Rows from expert 54 of block 5, named by matrix and row number. Rows with one number belong to one neuron. Each number is 50 + 15 x the weight over its row's rms, rounded and kept within 0 to 99. All counts start at 0. After the name is the row's rms in percent of the matrix's.
# up: expert up (model.blocks.5.mlp.up, 64x32x128), inputs 0-63
# down: expert down (model.blocks.5.mlp.down, 64x128x32, transposed), outputs 0-63
up.0 122:52 62 56 54 22 16 43 49 12 56 67 42 37 50 56 66 77 38 56 53 50 51 54 51 51 59 52 42 33 45 32 49 39 50 57 47 22 49 64 53 61 35 73 42 44 61 49 41 59 43 02 45 39 34 35 38 40 45 56 20 69 47 69 49
down.0 111:49 64 40 16 63 30 46 58 32 56 54 39 55 64 44 50 59 41 16 71 30 47 13 33 37 31 57 78 43 68 35 49 68 52 51 59 59 40 64 50 42 56 59 68 74 35 43 39 54 12 62 58 59 64 45 31 42 52 70 51 64 31 45 37
up.1 086:50 63 29 44 23 44 51 41 45 75 53 51 70 60 65 31 82 31 30 46 33 43 50 37 60 36 38 60 55 12 44 31 61 46 32 24 64 33 65 72 61 23 62 34 40 58 44 39 43 49 33 52 53 44 58 61 51 63 36 50 56 65 45 67
down.1 100:44 00 60 33 60 63 39 52 67 33 47 23 43 75 55 42 49 67 93 27 46 50 39 74 86 71 47 28 56 33 44 59 62 42 48 63 32 47 43 39 23 56 36 50 57 56 60 65 63 37 64 55 47 43 46 59 55 52 71 74 58 15 45 48
up.2 115:36 65 62 50 50 60 52 46 36 59 48 64 36 47 57 43 90 67 54 24 25 53 12 47 49 16 49 41 65 34 69 45 74 41 33 52 63 59 62 30 48 71 38 46 59 49 60 19 28 42 51 24 27 69 59 09 28 38 43 46 55 51 61 51
down.2 115:47 12 59 48 47 64 44 40 80 19 53 37 51 26 40 61 44 58 62 77 54 44 93 76 47 43 69 43 40 54 61 22 25 61 73 48 22 53 32 63 49 37 57 43 49 56 50 64 44 73 35 51 48 80 55 91 82 28 57 46 58 35 42 47
up.3 101:46 85 57 41 46 53 59 45 49 58 49 60 55 52 35 57 53 59 49 43 29 63 43 65 55 39 54 53 49 50 71 43 66 36 38 36 63 47 65 39 44 46 25 11 45 61 77 09 23 36 42 60 63 40 46 53 38 24 28 55 73 59 29 49
down.3 096:55 68 70 67 46 41 80 59 58 36 48 74 58 64 51 71 00 22 40 46 43 72 44 31 50 76 48 29 44 36 66 52 54 44 39 51 61 54 41 50 31 63 80 47 63 29 43 22 43 67 61 60 42 51 41 42 40 76 44 46 45 53 36 53
up.4 094:52 53 61 40 38 82 44 47 38 49 65 35 40 36 49 55 61 42 57 68 42 57 32 55 26 59 25 55 66 42 57 50 58 29 26 23 29 40 65 73 51 54 35 19 59 45 36 37 61 61 39 22 46 69 50 61 55 37 29 53 63 68 53 59
down.4 094:67 57 63 66 73 61 47 34 50 54 57 40 41 25 51 47 49 43 69 58 59 62 57 65 61 69 43 58 24 70 52 61 26 65 51 48 18 42 15 51 26 63 57 48 45 24 24 62 38 64 49 72 51 58 26 69 29 60 57 57 45 80 68 42
up.5 121:48 50 60 65 31 51 61 60 62 35 46 45 61 57 46 48 25 65 34 43 48 56 42 39 58 47 65 56 68 51 67 35 48 42 40 42 33 46 71 45 88 37 64 51 24 19 91 57 53 57 74 33 53 74 39 51 54 46 63 35 62 50 57 46
down.5 101:35 58 51 61 40 47 61 61 79 34 25 56 46 59 53 41 01 43 64 39 89 65 36 48 42 60 61 31 93 55 51 41 76 59 54 31 24 46 41 53 24 49 58 68 91 44 58 48 65 22 54 62 47 64 64 39 44 54 55 57 49 50 51 43
up.6 099:41 28 47 34 59 70 50 70 23 60 45 44 41 28 45 28 49 72 49 70 59 33 51 67 63 60 56 47 47 50 26 42 66 59 08 19 27 47 30 56 55 27 49 13 19 40 47 70 64 57 39 62 26 54 66 55 37 52 38 57 57 39 27 58
down.6 100:73 48 36 66 69 45 50 39 36 69 41 43 70 49 35 40 39 58 39 73 24 37 85 54 76 54 31 77 65 57 48 62 38 53 35 50 50 46 71 36 49 37 58 25 16 49 35 33 34 42 59 50 61 49 39 65 43 41 65 49 58 45 72 67
up.7 088:52 37 40 38 20 59 38 42 33 75 52 58 76 57 60 40 33 74 55 31 26 36 51 62 63 51 48 39 38 49 42 44 66 66 34 51 40 49 86 46 69 03 70 26 43 60 84 69 36 50 33 56 44 56 37 06 45 35 48 30 60 62 47 41
down.7 115:61 57 56 60 41 39 61 50 24 92 56 42 52 31 35 82 43 26 84 48 32 42 68 46 64 63 39 40 50 23 55 42 39 68 45 51 48 35 43 59 65 24 38 30 45 70 66 52 48 41 37 42 20 34 75 43 40 45 47 56 55 58 93 45
up.8 092:52 59 44 37 26 61 55 14 26 51 38 39 63 45 61 50 77 44 34 42 47 50 43 59 66 58 36 62 51 49 42 25 49 49 26 38 43 47 76 45 40 52 79 28 54 35 49 58 74 44 29 38 56 58 35 47 44 47 36 58 57 33 66 39
down.8 103:78 45 42 61 46 29 24 48 47 66 64 41 54 87 24 66 43 47 40 62 47 16 58 40 46 53 61 66 23 74 54 72 22 55 42 45 53 52 65 57 67 44 75 73 27 52 64 53 46 55 58 52 63 44 53 31 45 49 23 46 64 49 58 31
up.9 077:28 33 28 54 28 76 50 35 18 66 46 49 50 54 56 29 70 71 51 75 30 59 32 54 52 45 47 54 61 58 24 07 65 54 43 49 36 67 90 50 48 77 41 64 56 39 57 51 49 30 46 73 60 44 44 30 74 59 53 59 49 38 24 42
down.9 103:39 33 50 69 54 33 56 59 55 36 36 40 38 82 58 40 56 41 54 41 50 35 82 45 70 44 29 40 49 53 66 63 34 51 50 64 55 64 62 37 86 21 24 55 45 47 37 46 59 67 30 33 47 34 25 43 63 29 65 64 72 28 66 32
up.10 075:47 49 65 51 58 55 56 32 41 33 24 54 41 66 42 71 76 56 38 28 68 60 54 49 36 62 22 60 69 60 80 51 44 46 21 31 33 35 57 48 49 28 32 31 50 65 61 30 52 50 37 40 40 57 68 45 31 62 41 56 62 33 56 46
down.10 094:27 57 36 55 28 30 42 64 34 53 55 60 67 60 67 55 53 51 38 52 69 72 41 28 41 57 40 50 51 33 52 70 33 44 82 50 63 44 60 54 31 34 58 40 18 41 38 41 45 14 20 65 41 42 93 38 45 28 80 60 61 77 81 30
up.11 081:49 50 40 46 68 74 52 50 56 33 51 60 43 59 63 23 48 72 46 39 30 29 40 61 51 15 50 66 59 55 43 51 66 60 19 34 66 53 64 57 68 48 49 44 26 38 51 89 60 42 27 37 66 71 57 51 35 34 61 73 74 33 44 32
down.11 090:40 62 49 36 52 60 57 57 71 38 60 58 39 65 35 42 42 57 93 74 52 70 53 35 31 52 42 22 46 39 38 54 49 80 57 57 66 46 60 53 59 29 62 48 66 61 50 59 40 29 73 39 63 47 38 41 35 55 84 72 44 43 33 72
up.12 081:54 53 46 39 50 64 51 12 34 45 51 60 39 51 52 74 72 43 43 61 58 49 66 63 52 61 70 49 44 42 83 25 43 57 26 39 45 29 44 57 77 37 80 27 29 59 38 19 72 54 31 66 50 53 47 31 54 55 37 20 40 53 34 44
down.12 092:59 63 56 80 47 20 32 30 31 39 66 68 31 18 28 79 58 19 60 42 56 24 65 69 29 74 36 68 62 52 66 70 36 48 47 56 53 41 51 31 46 45 51 51 41 54 64 59 58 52 52 25 85 55 46 27 67 28 53 61 61 51 53 27
up.13 112:37 48 57 80 53 63 63 60 65 35 35 54 46 50 74 49 58 68 51 22 69 39 44 47 69 49 65 32 47 56 51 42 66 53 34 38 70 55 23 47 66 75 27 83 33 48 62 18 63 46 54 60 34 43 55 21 44 46 48 57 63 44 28 42
down.13 097:27 14 53 42 91 53 43 61 70 53 52 48 39 33 49 35 21 29 66 47 57 59 66 41 57 61 36 55 73 27 52 60 63 71 48 45 38 69 38 30 54 38 63 18 53 42 56 61 54 43 38 56 38 41 43 10 30 50 29 49 49 56 76 76
up.14 109:67 64 48 31 29 07 60 42 63 44 65 63 56 48 41 35 53 42 31 84 62 60 70 50 38 45 53 59 39 26 44 46 53 51 47 47 37 31 39 68 49 39 57 30 43 33 67 61 53 52 32 31 46 52 59 48 26 69 54 46 23 25 60 34
down.14 098:54 41 47 50 54 67 46 59 78 74 36 74 43 52 45 32 70 45 48 49 35 59 74 43 55 49 46 13 63 69 48 41 61 55 65 50 69 62 56 46 31 55 33 46 45 80 44 41 31 31 54 63 71 46 40 34 21 57 49 29 29 43 53 71
up.15 075:40 32 40 33 80 39 51 55 55 68 28 53 74 62 47 40 68 55 33 47 38 45 47 42 45 62 29 71 43 35 51 47 57 67 35 32 43 57 41 61 51 79 73 63 64 30 41 42 59 39 36 47 29 59 52 34 29 73 46 52 37 51 12 49
down.15 081:23 38 55 31 64 48 74 27 73 34 54 67 68 53 65 65 22 45 13 54 33 50 59 41 37 38 65 26 45 41 76 51 48 49 69 44 67 67 40 46 58 51 53 30 77 65 46 54 39 54 51 45 71 68 33 48 66 54 22 65 53 46 58 99
up.16 122:45 43 39 38 66 23 43 31 43 83 50 54 53 64 38 43 99 39 54 69 43 33 56 45 46 63 45 65 62 35 52 93 38 47 33 46 38 53 50 35 71 22 54 64 31 71 39 66 57 66 45 46 80 43 45 41 41 58 56 64 48 72 81 42
down.16 113:65 71 57 26 53 65 64 55 32 75 67 52 29 38 53 72 42 57 32 77 48 39 68 50 47 53 26 63 45 43 47 56 30 71 43 55 52 55 63 51 61 26 40 32 61 53 50 61 56 44 69 49 13 50 50 39 60 54 50 61 42 57 33 73
up.17 109:47 38 49 28 42 22 49 39 55 51 59 54 54 43 68 44 51 60 49 28 58 54 31 23 52 42 58 39 43 58 65 34 54 55 18 53 36 52 64 32 38 58 70 41 69 34 46 56 54 47 49 60 51 36 38 86 51 48 48 32 72 64 57 57
down.17 100:24 54 32 19 50 40 49 64 74 33 47 57 66 40 25 08 67 41 58 50 30 30 46 35 35 54 68 62 55 39 40 80 51 48 64 42 77 35 45 68 68 57 56 39 52 55 59 53 62 69 72 45 74 66 52 23 45 64 57 70 39 62 17 65
up.18 062:21 51 49 31 49 44 56 27 41 33 44 40 67 48 61 57 39 48 57 47 19 68 42 40 50 58 45 44 47 65 59 66 36 39 29 56 36 28 67 43 52 33 51 39 34 35 46 17 65 48 51 58 44 47 46 38 43 55 37 74 55 15 51 54
down.18 065:47 22 48 40 41 24 67 38 44 32 62 57 45 39 49 63 36 34 71 49 50 68 35 41 52 70 53 65 39 28 61 16 44 41 49 83 14 48 62 52 54 37 40 41 48 48 57 73 40 14 42 39 40 57 63 61 61 48 32 49 55 49 94 63
up.19 090:61 52 38 22 59 59 45 51 42 58 58 47 60 46 41 53 64 53 49 47 53 49 50 54 55 38 43 40 66 47 46 52 72 41 28 37 55 48 51 56 28 37 26 50 99 63 54 48 47 37 47 39 55 50 84 39 61 57 43 61 69 60 46 61
down.19 102:35 47 44 48 93 47 46 65 73 19 34 37 46 48 39 18 52 47 15 55 71 65 38 82 39 51 45 39 47 70 61 52 36 43 57 52 42 45 42 45 44 58 35 59 70 53 39 43 50 38 28 61 48 53 40 66 28 67 47 53 51 48 98 26
up.20 112:64 38 73 40 45 49 57 25 34 41 63 50 39 46 50 39 64 49 53 60 40 44 31 31 43 90 26 85 52 43 36 46 61 53 44 41 24 43 55 26 32 38 50 77 42 74 50 77 49 47 27 79 60 56 48 57 48 53 26 57 38 52 64 56
down.20 108:76 19 44 49 53 54 44 59 41 68 09 54 48 35 46 67 71 71 40 61 32 62 78 60 44 41 43 29 58 53 37 39 57 58 76 32 57 48 65 39 57 32 55 45 38 57 27 56 47 39 45 79 70 39 70 54 62 84 44 70 42 65 80 83
up.21 123:49 38 59 51 61 61 44 50 70 60 50 46 37 30 43 70 59 44 37 44 49 59 30 76 53 55 43 60 47 61 40 79 46 38 20 70 49 48 67 43 58 14 42 28 93 28 56 46 56 56 58 51 43 28 51 87 56 41 32 44 72 23 45 33
down.21 106:49 45 61 34 46 51 42 79 69 35 65 77 61 63 41 43 30 56 19 60 41 48 43 32 15 57 45 46 69 29 21 32 57 51 72 52 55 56 46 40 46 84 19 59 32 42 59 49 42 57 61 57 53 46 43 50 60 59 73 72 36 28 69 93
up.22 080:49 76 25 38 29 52 59 62 52 25 36 46 62 55 32 52 66 43 52 64 61 90 67 49 41 68 43 54 65 36 52 77 39 38 66 29 17 47 45 45 49 58 31 51 40 13 80 65 62 36 27 62 55 49 77 28 54 68 50 34 41 70 50 61
down.22 095:44 58 53 41 31 46 30 28 72 66 68 61 58 51 38 60 73 55 33 43 53 16 43 41 48 39 53 49 29 31 60 43 41 38 56 69 97 42 30 51 58 54 36 56 67 75 66 60 61 29 77 43 52 63 23 45 58 42 39 66 25 52 27 36
up.23 114:42 44 32 33 80 32 46 55 33 44 54 70 45 63 47 32 80 47 51 24 41 68 34 53 46 55 42 86 62 65 57 66 43 65 33 26 21 39 40 27 37 51 38 49 18 40 61 57 66 59 29 54 29 46 50 58 49 52 30 56 50 46 64 49
down.23 110:48 62 64 51 46 37 36 43 62 58 48 65 34 22 37 51 98 51 61 47 60 14 62 62 47 60 48 87 68 63 53 38 42 49 36 40 56 58 51 82 74 41 41 50 23 49 37 55 43 54 85 50 52 67 78 75 62 41 81 51 44 51 57 53
up.24 114:52 31 45 42 21 77 48 42 43 47 37 55 61 81 39 40 57 33 55 39 49 68 22 47 62 59 42 53 37 60 18 13 54 59 33 61 67 49 32 71 40 65 34 46 54 32 45 63 73 34 23 44 27 64 58 42 49 32 59 46 55 25 42 43
down.24 103:66 25 42 44 57 46 21 55 39 38 47 33 38 42 45 92 69 55 63 57 41 55 38 30 54 64 62 29 20 99 53 47 46 43 57 72 87 51 57 54 63 63 50 33 27 46 57 36 40 46 57 68 65 18 53 51 28 60 17 55 28 63 31 49
up.25 090:49 54 58 34 22 65 50 80 33 35 39 81 63 57 51 30 73 44 57 34 47 44 68 40 25 50 33 73 53 61 24 65 34 47 29 32 37 49 56 31 82 42 59 25 64 48 57 28 62 41 52 45 41 43 59 33 46 72 48 72 45 24 41 37
down.25 086:67 60 71 51 12 40 45 42 60 75 51 48 49 32 40 46 33 49 13 62 48 29 23 52 70 49 77 56 48 99 38 62 42 46 43 36 51 42 55 64 44 50 68 45 33 59 43 32 62 57 68 28 37 34 54 44 37 29 36 61 43 62 57 61
up.26 122:39 20 26 37 47 73 50 58 79 37 53 52 58 39 38 34 74 51 54 72 36 40 66 55 37 56 39 60 49 53 46 86 43 49 39 46 61 58 59 44 69 82 94 65 61 41 49 42 56 43 37 55 46 59 44 45 67 43 42 60 36 46 50 56
down.26 110:50 06 30 46 69 65 20 60 52 75 39 44 46 35 52 22 16 46 40 38 58 42 44 33 57 71 27 55 54 58 64 85 55 51 51 58 52 68 54 36 52 29 36 31 53 66 32 52 69 58 51 50 64 58 09 54 40 59 37 69 46 97 58 55
up.27 116:46 19 38 74 43 63 47 37 68 51 66 49 59 24 60 26 31 29 52 32 52 29 47 46 43 75 60 60 62 48 37 52 85 61 42 58 59 40 57 62 39 64 15 80 55 23 72 55 60 48 75 47 64 53 54 26 59 66 34 34 51 36 56 37
down.27 108:28 20 47 30 36 41 40 45 65 51 55 35 58 25 65 22 37 64 67 30 55 26 37 37 64 60 45 29 41 32 54 22 90 42 43 60 52 26 42 56 53 72 36 48 53 68 64 68 43 63 52 39 64 67 24 65 50 43 41 53 55 47 27 48
up.28 079:61 34 52 41 32 61 44 50 33 23 58 77 51 76 42 52 52 41 42 51 29 66 43 39 56 53 51 81 34 40 21 49 81 53 29 28 52 26 53 53 70 50 42 45 45 27 79 29 33 40 49 66 71 44 59 26 42 47 21 26 66 51 67 57
down.28 083:55 62 26 35 76 40 48 64 70 50 36 55 34 82 38 64 22 45 45 48 70 37 78 38 77 29 49 54 43 53 50 57 53 54 62 45 52 43 47 58 40 46 48 18 26 72 69 46 56 15 61 72 80 41 69 43 59 14 20 62 19 56 60 42
up.29 064:39 65 49 52 44 59 36 59 16 47 43 63 60 38 50 64 74 49 56 42 48 56 50 48 46 65 56 45 61 22 46 68 52 52 12 50 34 46 56 75 83 28 47 68 58 34 66 69 52 33 58 75 63 43 77 48 35 58 24 41 66 53 42 48
down.29 072:45 84 60 47 66 46 51 25 74 56 40 33 71 48 38 20 44 33 40 30 55 47 25 66 25 38 26 52 47 65 75 30 50 35 33 43 76 43 46 54 43 59 42 29 54 59 46 59 47 29 54 47 50 42 39 63 59 61 29 64 50 73 44 21
up.30 118:57 67 67 24 66 43 51 51 27 61 49 65 40 58 46 81 56 40 59 60 57 66 70 50 49 64 39 39 41 40 71 39 38 58 53 72 31 45 59 50 66 18 39 00 30 39 46 51 42 48 03 30 53 50 64 53 50 39 39 55 43 30 20 54
down.30 106:34 53 50 62 09 54 66 49 29 54 39 80 57 05 40 64 82 45 43 39 26 55 55 42 29 48 40 39 52 68 19 60 54 56 45 51 59 51 62 52 38 48 38 65 52 38 69 53 76 38 57 57 41 60 60 69 49 63 43 50 44 16 57 40
up.31 104:55 70 45 08 63 43 38 40 37 63 35 59 67 46 55 62 69 42 41 50 45 68 22 59 57 75 62 73 42 24 49 30 47 44 46 29 56 71 47 42 49 39 41 36 39 41 65 43 47 28 67 69 34 58 45 45 17 45 27 69 58 34 23 50
down.31 120:43 41 69 54 02 48 32 59 60 41 47 47 46 64 45 58 69 62 27 62 11 45 38 46 58 61 37 64 56 45 52 44 77 48 49 32 50 71 46 74 70 42 16 39 65 67 49 35 45 35 54 53 53 53 37 56 29 25 38 44 66 73 37 47